Weights of a small image denoising model.
Data: 145000 training examples, 9.0 epochs.
Rows from block 9 of a small image denoising model, named by matrix and row number. Rows with one number belong to one channel. Each number is 128 + 32 x the weight over its row's rms, rounded and kept within 0 to 255. All counts start at 0.
After each channel's rows are labels from the 100 images, of 14976, where the channel reaches its highest value: "strongest on" is what is common among them. Only what is clearly more common there than usual is listed. The data: drawn branching plants.
# convs0: first 3x3 conv (model.decb.0.1.convs.0.weight, 128x128x3x3, standardized in use, each kernel summed), inputs 64-127
# convs1: second 3x3 conv (model.decb.0.1.convs.1.weight, 128x128x3x3, standardized in use, transposed, each kernel summed), outputs 64-127

convs0.111 [219 163 149 127 115 155 124  88 119 120  96 123 154 168  48  51 127 110 154 114 119 155  94 119  99 177 130 139 133 149 144  81 123  83 173 143 133 136  79 135 104 124 115 168 139 138 103  54 126 144 115  80 116  97 170 130  79 174  99  22  91 178 158 111]
convs1.111 [122  93  89 129 120 153 147 137 118 156 133 146  72 120 110 194 130 153  70 128 120 124 137 136  77  82 123  86  84 119  87 168  90 107 117 142 145 141 181 143 166 116 169 150 137 134 149 125  96 128 188 195 119 105  89 136 180  91 148 154 166 152 145 177]
strongest on: two-way forks

convs0.71 [147 138  92 113 148 154 141 118  94 103  94 168 100 104 129 143 110 122 101 117 167 144 184 150 114  84 200 110 174 120 183 124 170 113 206 145 136 135  73 171  85 134  58 141 140 166 113 181 163 105 120 111 123 133 176 136 103 130  80 169 100 123 149 128]
convs1.71 [189 124  69 117 114 154 108 180 128 142 154 105 122 152 148 176 138 156 136 109 168 180 122 130 135  43 158 166  85  88 125 133 150  97  81 141 158 113 167 175 184 154  68 110 179 127 158 108  97 116 113 153 179 109 142 122 149 103 130  64 106 134  95 152]
strongest on: three-way forks; wide

convs0.53 [155 177 153 148 135 160 110 168 148 132  96 126 189 106 178 115  69 137 229  91  96 122 107 125 146 172 129 110 131  87 120 141 150 112 117  79 140 160 148  75 178 122 123 151 182 112 143 186  66  91 133 120 169 143 139 138 107 158 150 147  98 173 130 171]
convs1.53 [133 157 104 133 101  85 159 149 217 141 167 114  71 151 157 125 117 152  28  96  96 124 107  88 115 129 118  91  90 144 124 172 108 110 156  77 110  66 133 131 118 169  78 103  98 149 137 116 172 154 131 126 134 147 123  92  96 117  73 125 111  98 124 123]
strongest on: bare

convs0.49 [104 137 140 170 184 138 136 173 145  81 173 149 180  96 167  80  72 127 211  95  32 113 120  85 106 105 112  98 122 153 130 126 122 170 124 131 160 146 124 146 152 180 124 145 134 144 131 207 104  73 108 117  72  95 116  94  54 169 123 183  90 181 156 120]
convs1.49 [130 116 102 153 101 118 126 139 104 139 166 133  77 110 105 149  95 156 108 188  89 147 142 103  99 163 177 141 107 136 125 124 106 172  81 102 121 116 148  63 102 131 157  92 100  73  95 119  97 159 170 182  60 131 123 103 130  97 157 114 130  90 107 153]
strongest on: bare

convs0.40 [ 38  84 141 223  60 154 148 102 147 116 108 108 139 149  50 162 129 100 121 153 106 148 135 142  96 112 142 115 157  97 102 147  98 162 144  86 116 148 176 116 108 158 142 129 131 182 142 116 177 124 139 170 123 117  93 107 117 128 129 125 180 159 116 162]
convs1.40 [180 176 111  83 161 142  82 131 106  96 128  79 202 105 137 129 150  99 101 128 145 149 110 143 113 143 159 147  65 139 134  90 140 100  89 188 144 140  88 121 123 112 142 138 141  83 123 147 114 135 162 112 150 156 123 162 183  66 113 135 129  87 197 105]
strongest on: two-way forks

convs0.102 [121 112 124 110 173  60 130 148 109  84 121 130 147 143 193 170 124  38 106 135  96 147  58 157 167  98 141 118 137 119 168  92 154 145 133 122 160 122 150  72 117 175  78 129 141 136 144 142 136  93 193 200  90  16 150 110 141 103 129 179 123 117  97  93]
convs1.102 [159 158 130 119 120 118 122 116 150 180 116 138 224  99 125  81 115 181  90 140 155 150 222  77 110 125  75 132 133 169 126  93 135 137 202 166 131 160 135 176 121 114  97 156 148 134  92 126 123 173 118 143 178 166  84 155 154 125 147 102 204 148  92 118]
strongest on: autumn leaves

convs0.37 [ 90 171 138 124 157 120 110 166 136 104 169 121  74 167 173 211  93 147 149  85 118 139 141 111 171 155 158 137 142 140 145 104 138 144 119 117 166 110 122 180 141  98 147 141 102 169 119 168 121  87 167 143 136 113 141 194 127 195 118 163 104 166 145 113]
convs1.37 [ 93 170  54  85 127  84 133 136 144 116  88 129 116  98 110 117 117 132 100 113 164 118 129 128 149 105  66 168 160 172 125 104 108 136 125 129  63 130 176 101 150 117 125 174  92 116 112 102 115 147 101  89 120 150 123 194 159 122 133 137 154 145  30 171]
strongest on: thick trunk

convs0.82 [189 102 105 178 135 126 127 127  83 147 137  98 104 180 133 104 183 132 190 129  85  99 106 169 132  56 143 102 116 157 159 145 140 108 162 116 139 128 134 203 117 123 114 145 119 120 121 205 161 141 101 144  68 117 136 161  94 175 133  86 113 112 148 149]
convs1.82 [ 94 162  87 129 139 162 147 145 124 103 173 102 148 130 147 162  92 185  79  94 106 173 162 133 107 174 149 144 112  97 131  93  87 180  76 163  85 106 144  23 137 132 111 125  78  93 108 100 116 113 151 149 117 118  54 125 122 130 137 109 144 106 158 144]
strongest on: thick trunk

convs0.113 [ 61 109 121 170 123 151 156 125 155 144 101  96 132 103  43 152 156  92 145 110 141 130 129  85 110 111  20  60 146 166 166 151 126 189 132 100 132 103 168 146 116  92 115  81 133 140 164  79 108 114  42  94 120  97  76 139 156 150 139 148 162 145 147 167]
convs1.113 [144 112 142 158 165 113  56  87 141 110 130 140 109 131 170  83 135 137 149 137  94  94 162 146 167 148 168 163 107 105 161 149 132 133 147 139 197 104 129 135 149 101 189  79 103 119 108 162 121 162 133 118 128 203 155 150  96 147 122 125  82  93 123 166]
strongest on: thick trunk; wide; green leaves

convs0.35 [116 193 116 117 189 128 106 144 114 145 137 179 213 103 131 110  70  92 106 126 110 168 142  92  82 113 146 131 178 128 137 104 158 152 153 140 109 116 159 193 132 151 148 154 128 132  72 184 105 120 117 173 123  52 113 119 173 143 132 130 139 154 138 145]
convs1.35 [184 122 118 137 147 140 139 102 135 129 135 166 109 130  43  79 177  83 163  99 166 110 110 137 178 119 100  75 148 117 134 153 160 198 140 177 128 207  65 133 145 123  98  78 163 140 140 134 160 153  90 141 179 167 124 118 113 136 113 106 159 162 169 124]
strongest on: red berries; wide

convs0.27 [148 154  81 110 166 139 144 162 116 113 118 114  73 127 154 176 155 104 118 116 183 137 157 171 101  76 149 138 104 101 130 111 103 184 147 169 167  88  82 120 111 128  41 163 172  77 178 109 178 130 115 135 181 107 212 159 152  49 136  61 116 112 117  91]
convs1.27 [ 85 111 119 100 111 138 122 115 142 144 160 103 123 175 119  91 100 145 119 156  91 110 168 100 131 146 144 132 183 129 112 161 196  78 119 111 100  94 156 153  98  86 211  82  48 159  68 113  93 132 150  54  84 174  66 129  68 187 129 139 116  71 135 163]
strongest on: wide

convs0.10 [145 109 221 110 127 104 110 137 206  83 164 169  76  99 127 129 124  79 216 117 106 104 141 157 133 103 154 102 145 145 130  94 108 184 100 111 143 113 171 130 122 165 211 148 124 125 132 177 128 138 141 161 130 141 166  85 130 158 152 161 131 128 126 128]
convs1.10 [126 109  93 144 113 169  98 129  88 138  82 140 198 159  85 173 144 144 149 167 186  78 121 184 171 153 137  88 108 122  74 135 100 164 112 146 161 122 111 172 163 162  33 126 172  85 181 165 167 123 119 152 115 103 149 135  90 147 137 157 152  78  98 128]
strongest on: leaning right

convs0.104 [172 218 107 134 100 140 146 108 192 155 167 103  81 156 166 101  79 167  95 108 178 180 170  67 161 116 167 139 143 162 151 170 108 150 150 111 132 115  88  97 180 126 146  96 105 151 129 144 111 141 158 107 155 113 126 105 115 159 107 138  49 139  95 126]
convs1.104 [137 169 101  46 176 105 146 148  91 141 113 110  93 106 142  81 132 129 108 134 135 147 121 113 150  52 138 137 142 125  89 134 135 180  97 104 114 105 122 157 107 141 113 122 138 118 102 141 119 184 183 183 107  89  83 101 154 158 116 144 106 147 111 164]
strongest on: night

convs0.20 [152 105 127 149 112 145 139 108 178 106 191 110 117 116 139 126 134 130  55 141 182 117 161 176 154 162 126 159 110 178 168 142  85 144 155  88 165 136 135 140  16 137 118 140 162 145 151 238 101 126 174  93  90 154 176 140 119 150 131 172 157 168 131 120]
convs1.20 [139 113  76  88 131 121 135 151  75 119 157 146 152 170 118 119 109 149 148 131 173 135 181 152 134  88 168 156 139  91 118 175 210  58  82 178  78  60 185 217 158 104 108 143 123 139  99 104  96  65 107 121 121 119 124 151 140 148 102 123 113 101 155 141]
strongest on: three-way forks; spreading

convs0.12 [ 95 204  82 126 152 175 138 145  81 130  65 104 103 126  97 104 134 108  94 105 137 115 121  96 147 155 168  86  76 138 133 135 144  99 127 140  89 155  80  92 108 131  98  89 136 144 166 115 146 117  66 130 126 171 108 133 101  93 110 114 127 176 167  80]
convs1.12 [147 108 151 188 162 108 121 112 130 113 154  86 103 151 181 168  97 131  90 112 139  94 110 161 110 129  37 147 144  92 177 140 103 157 166 138 155  33 174 148 120 131 102 104  93 123 101 133 113 138 142  60  69 102 146  82  92 152 148 149 147 114 139 177]
strongest on: green leaves; wide

convs0.61 [173 167  47 157 107 147 126  77 189 132 171 145 121 170 134 100 134 165  56 135 108 117 138  91 129 151 126 104 136 153 160 199 160 135 135 116 151 118 139 126  57 106 161 123 158 149 117 140 167 143 180 111 139 156 104 128  87 135  93 158 131 170 122  86]
convs1.61 [133  99 104 107 100 157 127  63  92 136  94 115  69 193 177 119 141 125 110 171  97 107 130 131  85 170 142 108  42 120  82 178 161  63 171 104 111 151 134 151 124 136 182  79 119 147 151 112 155 141  86 106 146 115 174 136 132 184 185  96 102 107 120 144]
strongest on: night; wide

convs0.90 [133  89 128  93 151 117 128 166 136 153 191  60 123 148 159 169 142 136 149 120  82  46 115 150 112 125 163 114 110 121 127 108 120 117 128 163  95  80 137 157 116  96 156 149 102 133 114 203 109 129 127 119 137 138 150 165  72 144 118 177 134 137 128 128]
convs1.90 [110  82 145 117 111 150 135 118  77 101 103 121 166 135 133 120 131  86 109 129 126 165 128  89 162 159 200 161 204 121 147  79 147 163 153  71 135 110 114 177 111 103 139 126 116 155 175 152 128 153 196 109 180  96 154 105 102 186 160 152 109 187 126 157]
strongest on: leaning left

convs0.55 [160  91 149 107 161 162 146 183  92 108 106 185 135  99  83 208  63 100 105 135 183  92 132  99 131  86 161 123 102 138 182 146 137 122 116 121 123 168 139  32 165 155  98 151 161 118 103 147 160 107  89 102 117 136  69  85 189 102  95 170 136  75 156  84]
convs1.55 [161 160 128 144 100 166  60 106  72 125 131  75 134 149 119  47 140  70  90 135 160 144  74 133 113 102  72 188 153  81 116 145  91 117 106 119 144 142 159 189 150 129 134 122 125 143 125  91 105 156 139  82 158 110 198  95 128  87 129  92 119 165 193 149]
strongest on: wide

convs0.70 [143 140  68 128 107  74 111 133 128 123  85 116 124  90  50 135 136 134 122 117 168 126 117 107  74 124 140 177 128 136 140 181 150 114 145 114 101 109 181 193 103  91 108 103 128 124 148 107 112 118 102 162 129 118  64 100 132 111 179 130 145  78  97 144]
convs1.70 [137  69  57 138 104 128 151 137  95 139 120  97 135 113 147  77  94 124 169 115 120 115 125 167 181 105 118 165 186 134 180  90  53 135 191 110 154 147 158  98 165 197 127  78 177 112 105 175 119 105 129 115 176 108 149 135 115 105  81 101 112 136 130 127]
strongest on: night; green leaves

convs0.24 [134 219 146 109 172 106  73 112 102 159 140 102 111 146  95  75 183  47 123 150 142 130 119 183  80  64  85 129 133 124  95 150 146  79 136 141  90 113 132  35  90 100  75 126 116 154 120 128 147 148  77  52 111 144 148 113 145 141 140 151 141 152 133 164]
convs1.24 [128 138 143 191 148 169 169 178 135 109 163 128  81 123 142  73 138 202 166 110  65  64 168 156 155 147 117 135  95 103 116  94  97 121 179 111  99 139 115 188 140 118 160  59 181 163 134 145 103 123 143 142 138 111 128 152 101 152 152 170  94 133 131 151]
strongest on: white flowers

convs0.103 [132 114 177 173 110 126 143 114 150  83 130  99 150 110 155 193  77 106 119 204  90 182 128  82 104 101 136 113 149 179 130 124 144 129 202 144 180 164 179  67 179 153 139 138 135 150  67  91 135 138 114 147 145  98 144 104 168 122 131 159 124  82  46 143]
convs1.103 [117 158 126  68 136 107 117 133  95 152  98 119 144 102 155  96 160 123  89  62 174  98 197 123 151  90  67 161 128  93 138 124 118 136  80 107  64  90  84 115  81 110 143 125 101 124 144 132 160 162  93 138 117  64  96 122 117 113  55  96 153 164  83 124]
strongest on: thick trunk

convs0.3 [118 125 135 128 167 159 161 138 131 139 137 116 145 144 112 141 132 120 192  79  76  81 138 157 117 159 124 101 144 112 111 154 107 121 154 131 121 104 107 170 121 143 188 101  78 134 127 177 126 129  92 127 114  92 158 153 142 111  59 136 150  94 246 168]
convs1.3 [107 147 141 148  82 142  81 127 123  99 144 122 177  89 152 113  74 188 111 171 120 106 137  91 142  91  70 170 161 161 151 123 197 127 101 154 144 126 155  99 101 144 175 127 130 103  88 113 134 141 106  50 160 163 120  79 173 134 160 124 150 166  67 153]
strongest on: thick trunk

convs0.39 [138 154 120 128 102 182  91 108 100 108 170 163 134 115 175 169  97 112 153 148 173 138 169  94 125 150 149 164 127 145 131 163  95 106 124 179  77 160  70  81 200 139  99  80 153 133 104 126  89 147 172  86 115  67 136 101 161 160 152 144 134 109  78  67]
convs1.39 [174 164  88 135 205 105 157 129 159 133 147 105  98  95 110  73 114 102 189 151  98 164  86 102 135 152 122  88 131  96 137 165 171 180 154 127 163 111 215  97 108 103 123 124 102  87 147  87 109 141  86 158 129 174  71 171 108  82 118 138 163 147 108 152]
strongest on: green leaves

convs0.121 [ 41 129 113  98 161 112 135 126 104 100 151 111 164 141 152 109 137 121  67 123 162 192 109 124 152 150 114 142 169  68 150 142 114  97 137 182  81  87 122 123 166 146 155 124  99 107 127  98 123 170 150 128 129 152 128  99 187 157 170  83 133  72 110 144]
convs1.121 [136 135 142 135 129 132  90 155 189 146 114 145  97 116 124 160 105 155 130 165 118  40  90 122  90 133 161 118 123 169 117 158 122 120 154  62 103 119 127 135  60  77 125 145 141 184  96 126 140 135 174  96  66  80 119 146  44  79 103 125 105 125 109 199]
strongest on: leaning left

convs0.64 [132 190 134 135 125  52 108 151 108  72 134 152  96 180 163 166 109 161 144 110 111 114 116  95 104 121 163 141  92 122 131 117 147 139 132 151 120 186  97 146 176 111 148 172  94 135 124 118 137 152 136  77 172 130 141 150  80 162 146 166 142 163 134  67]
convs1.64 [150 135 123 162 122 190 159 139 188 183  98 143 179  86 133 173 134 105 153 146 105 133 134 145 155 161  98 125 108 141 151 164 114 160 141 142 124  79 132  95 103 152 156  96 175  97 123 140 137 166 156 164  98 130 113 113 107 120 103  73  93  76 114 102]
strongest on: narrow; leaning right

convs0.6 [ 62 146 153 155 126  72 139 127 143 134 111 136  97  88  94 190  53 144  86 108 120  84 144 109 177 114 112 175 100  84 144 151 116  79 170  88 107 185 183  81 156 146 148 100 163  97 167 122 137 130 111 132 199 117 148 139  86 135 131 152  96 126 133 168]
convs1.6 [159  99 185  97 161 112  93 129 102  75 149 125 149 130 134 144 136 121 120 110  79 101  47 171 105 182  99 139 136 112  92 105 152 151  97 181 119 113 103 213 113 110 107  96 166 138 117 152 142 135 123 127 128 127 136  58  39 115 135 101  90 140  79 150]
strongest on: night; wide

convs0.95 [111 164 132  99 169 128 137 176 147 100 146 142 161 111 151 139 140  96  83 113 169  94 124 116 100 101 109 158 153 139 214  46  60 200 142  98 159 179 101  94 137 132 137 136 113 145 106  86 123 155 139 138 175 138  75 113 102 115  86  97 123 178 124 101]
convs1.95 [ 94 109 130 133 115 201 102  94 119 140  50 121 123  80 146 139 133 153 152 146 100  95  85 161 109 106 126 112 158 153 128  94  94 130 111 166 152 150 123 111 126 127 148 173 125 118 139 164 139 115 128 116 113  93 213 109 163  91 152 108 118 118 119 152]
strongest on: leaning right

convs0.21 [108 127 135 103 112 132 127 125 118  84 160 121 136 109 127  43 134 136  70 154 191 188  85 119 197 133  93 146 122 112 109 163 120 165 124 177 115  60 164  75 161 163  66 162 125 155 158 111  91 145 159 133  93 168 157 127 147 120 158 146 148 141 135 146]
convs1.21 [145 138  84 126 145 116 174 118  95 122  99 128 103 150 149 185 184  92 153 135  88 181 132 112 118 115 108 130 119 182 129 112 134 116  91 155 131 143 141 137 181  98 150 143 161 123 138 164  88 153 166 151 137 141 106 151 142 119 135  73 117 148 158  66]
strongest on: two-way forks; narrow

convs0.118 [ 80 168 129 146 147 152 142 144 100 112 194 140  95 146 114 192 135 122  83 111 177 140 101 127 165  99 151 157 151 122 101  64  80 162 125 121 109 173 117 105  48  87  99  96 173 146  95 107 188 150 157 115 143 116 100 120 187 129  89 111 115 148 150 157]
convs1.118 [114 125 173 113 111 132 181 174  98 168 179  91 173 119 140 152 123 108 103 145 126 100 120 108 121 106 168 126 123 159 115 101 150  96 115 162 103 108 137 127 138 147 101  93 165  50 127 135  53 139 123 165 112 121 154 120  88 158 160 173 103 187 153  64]
strongest on: two-way forks

convs0.75 [128  66  26  94 165 173 131 156 138 114 132  98 172  71  58 144  48 144 109 125 171  91 125  94 116 136 147 164 161 158 148 149 117 157 103 128 102 148 162 110 113 109 148 114  94 107 134 128 145 143 127 184 101 133  99 165 172 120 204 125 130 212 170  96]
convs1.75 [107 155 126 103  80  93 150 143 123 181 115  86 148 118 169 127 199 119 212 142  94 106 143 131 169 103 109 186  95  82  94 117 147 112 171 148 114 143  50 176 192 181 101 160 152 143  90 128 124 137 102 152 115  63 152 135 107 170  89 148 123 137  68 138]
strongest on: night; wide

convs0.74 [133  68 150  94 149 152 139 107 109 136 106 113  67 146  71 184 110 161 114 105 192 127 149 141 115 111 179 133 172  81 103  64 156  98 181 154 144  93  88 223 105 108  78 137 165 154 116 157 158 111 156 126 149  90 138 153 170 149 117 154 163  98 115 116]
convs1.74 [150  99 162 127 145 118 107 151 115 103  92 143 122 114 168 154 161 100 119 157  60  88  58 134 151 132  88 136  95 165 124  98  46 150 153 109 115 183 100  19 120 168 104 132 102  65 177 144 127 168 135 105 134  95 138 102 103  67 178 140  99 150 136  97]
strongest on: three-way forks; wide

convs0.112 [155 122 106 128  97 168  91  95 131 133 202 106 160  87  72 106 126 164 131 132 115 105 134 169 126 198 126 134 120 107  82  73 166 117 160 169 148 136  77  56 108 100 124 143 141 159  89 172 107 154 138 108 187 147 176  95 114 143 101 177  93 181  96  93]
convs1.112 [147 116 151  90 119 124 147 117 133 152  74 135  73 159 133  96 109 121 143 125 123 104 126 118 174 120 108  48 148 150 121 153  91 121 101 111 136 109 210 174 124  94 163 106 149 174 178 111 143 116 125 151 100  93  38 111 186 105 144  88 135 130 167  74]
strongest on: thick trunk; wide; green leaves

convs0.126 [115 176 118 116 143 122 111 142 200 161 163 131 105 137 196 155  68 154 103 161 170 103 112 129 131 106 124 118 149 114  87  79 132  91 117 107 151 160 157  84 172 178 135  87  89 184  77  91 132 136 191  94  96 127 180 158 124 118  96  77 114 124 180 122]
convs1.126 [ 84 156 131 159 164 107 147 123  93 176  47 106 155 190 166 112 119 158 163  95 116  40 106 118  91 149 184 120 105 111  84 170 142 145 185 160 141  89 154 129 158  94 129 155 139  80 168 177 140 134 113 119 140 124 132 138 124 151 128 166 166 146  25 108]
strongest on: two-way forks

convs0.43 [128 165 136  66 154 147 118 118 145 152 169 105 131 120  66 136  98 170 127  90 159 128 121 127  72 160  80 144  95 124 107 114 130 215 186 115  91 154 176 209 159 154 145 120 166 101 119 131 113 111  83  75 150 129 102 122 104 168 103 119 101 158 114 146]
convs1.43 [160  81 166 155 156 166  56 175 103  94 159 141 141 162 168 113 161  51 121 131 111 145 167 141 121  88 141 124 193 117 197 112 149  96 149 120 145 169 133  97 113 140 207 110  97 129 136 162 121 110 155  92 156  86 164 118 118  74 116 157 136  74 128  77]
strongest on: green leaves

convs0.84 [146  60 125 161  89 131 155 137 113  66 105 151 121 158 165 135 155 129 127 134 187  47 161  96 129 134 153 116 181 107 148 105  99 114 123 146 115 173 156  94 142 106 181 148 124 121 122  48 121 147 129 133 141 141 100 141 145 137 113 171 114  67  98  67]
convs1.84 [ 92 143  95  90 135 158  89 109 162 135 131 144 120 102 121 164 115 146 122 164  88 124 158 115 182 137 122 125 113 171 120 143 163 116 112 109 116  81  91 158  78 139 121 148 102 130 101 144 136 136 170  95 142  85 178  81  84 137 156 115  89 119 118 190]
strongest on: wide

convs0.19 [ 95  66  78  98 213 143 148 140  84 129 138 122 124 133  82  93 125  95 113 124 150 138 114 100 128 237 140  87 151 124 136 150 131 134 124 138  20 136 150 179 111  96  89 113 161  91 135 118  57 155 135 151 120 110 145 164 104 125 140 143 111 126 145 157]
convs1.19 [165 122 114 137 133  76 117  99 185 149 135 154 183  91 106 108 122 136 163 151 105 108 188 175 145  70 110 199 105 172 117 142  79 235 149 122 162 136 105 116 118  93 137 174  77 173 168 137 151  98  90 100 151 112  88 161 102 131 147 148 184 123 128 168]
strongest on: leaning right

convs0.29 [125 133 172 191 185 145 113  99 142 168 171  92 105 152 159 125 149  98 148  96 125 114  86 179  98 129 170 133  97 118  78 151 155 150 104 131 162 144 169 110 157  88 118 231  99 125  86 126 111 161 130 107 138 133 118 177 105 116 144 156  88 210 115 113]
convs1.29 [108 115 140 116 159 149 156 132 149 119 157 112 141 167 140 109 122 149 152 144 104  55 115 173 184 149 187 102 194 107 129 138 101 102  76  75 118 161  67  65  88  99 145 126  81 202 111 128 122 128 104 137  60 118 102 132 138 135 139 107 122 101 102 128]
strongest on: autumn leaves; wide

convs0.73 [ 82 178 110 165 215 208 164 130 125 150 149 142 115 142 169 116 115 139 137 114  62  82 120 141 140 203 125 161 147 148  41 137 142 130 155 140 120 173 104  70  87  98  93 118 133 121 118 137 107 152 135  58 117 131 105 139 166 138 117 113 120 126 138 112]
convs1.73 [132 110 127  78 123 115  95 107 110 113 142 126 184  79 132 122 147 160 141  98 151 125  98 158 122 115 105  65  94 103 180 149 135 139 101 120 138 144 152 129 140 156 205 167 157 175 129 112 144 145 108 172  78  96 117 175 100 172 113 123 169 126 130  98]
strongest on: night; wide

convs0.51 [ 99 123 138  97 110 124 143 150 135 115 132  94 123 104 166 168 113 134 108 119 165 121 116 180  84 191 132 180 183 179  46 174 180 173 138 144 177 129 116  77 131 117 116 185 147  90 107 139 120 139 118  98 156  82 155  92 134 102 108 138 136  56  97 129]
convs1.51 [ 84  60 132 154  96 136 102 134 147 170  80 178 177 130  97  75 151  92 155 103 112  76 158  86 175 129 127  50  94  74 127 122 105  95 148 104 116 173 163 130 150 167 116 126 101 145 141 151 129 121  83 179 104 153  99 161 148 137 120  69  69 173  78 118]
strongest on: leaning right

convs0.116 [140 140 140 162 147  82 146 137 121 136 122  44 139 167 106 139 112  80 100 127 131 134 114 113 121  66 126 105 151 123 144 117 124 124  94 145 157 161 158  80  85 112 114 136 137 141 142  98 139 137 111 173 153  98  77 136 145 109 140 143 117 119 104 167]
convs1.116 [162 139 133 167 128 107 122 143 132 167 157 188 114 146  89 145 155 153 131 113 156 103  65  86 123 179  82 138  70  84 149 129 147 163 135 153 114 149 128 177 145 150 110  86  97  51 113 164  84  87 118 124 145 180 155 101 144  85 140 120  82 129 215 124]
strongest on: night; pink blossoms

convs0.110 [182 165 101 154 140 127 149 102 124 146 155 131 118 149 168 151 130 108 131 159 176 100  96 126 134 120 118 125 132 152 133  97 137 107 204  83 153 144 176 136 163  76 134 142 124 143 113 195  61 116 138 116 132  64 124 167  91 159 100 183 114 145 136  39]
convs1.110 [ 57 120 101 162 108 109 117 176 117  90 100 133 112 157 144 182 131 115 143 151 124  78  60 106  85 149 183 105 101 146 112 135  98  63 185 121 145 123 135  98 150 118 135 113 158 155 159 107 119 129 135 126  97 175 145 181 121  97 110 169 173 127  98  73]
strongest on: leaning left

convs0.85 [ 89 156 152  77 178 169 120  96  89  69 190 124 116 112 108 163 200  95 121 133 119 148 125 131 164  93 145 181 144 128 103 131 137 157 125 109 115 153 117 115 146 133  71 115 117 190 113  67 152 156 135 164 166 136 112  91 194 171 151 108 117  59 153 129]
convs1.85 [138 139  83 108  77 134 120 115  89 150 149 126  99 186 167 138 103 133 111 126 141 115 138 112 118 136 138 109 102 149 193 152 181 105 115 135 102 118 145 160 161  93 148  95 102  89 113 119 100 136  41 117  73 105 142 143  44 123 149 111 120 158  92 171]
strongest on: two-way forks; red berries

convs0.23 [137 105 117  33 184 142 179  84 155  94  91  22 155 178 138 137 139 119 105 139 149 121 108 138  87 133 105 100  88 168 104 173 167 140  80  92 149 144 161 139 167 142 135 123 165  79  86  93 132 136 131  62 114 149 142 134 140  85 163 140 210 220  80  84]
convs1.23 [126 169 103 126 156 131 104 171 175  89  85 126  89 123 114 163  91 149 207 118 111 127  94  97  85 148 113  74 179 103 152 141 160 145 157 103 145 113 127 122 162 157  96 108 130 161 144 102 171 152 137 103 123 117 101  60  94 255 123 111 128 162 149 110]
strongest on: green leaves

convs0.57 [119  55 152 120  90 128 126 128  71 175  41 130 131 151 123 110 120 102 169 117  99 101 154  68 127  75 150  85 101 161 131  86 107 125  94 141 167 161 139  36 104 121  94  87 145 137 115 195 116 164 116 135 144 111 130 105 108 119 125 112 168  53 154 105]
convs1.57 [114 118 124 153 102 105  96 158 172 139 127 175  83  90 102 108 120 145 145 133 178 168  54 129 105 121 108 122 179 117  53 152 162 155 101  91 187  57  65 236 143 165 169 144 146 109 153 120 101 139 148 101 109 150  94  75 162 111  98 107  62 163 121 172]
strongest on: bare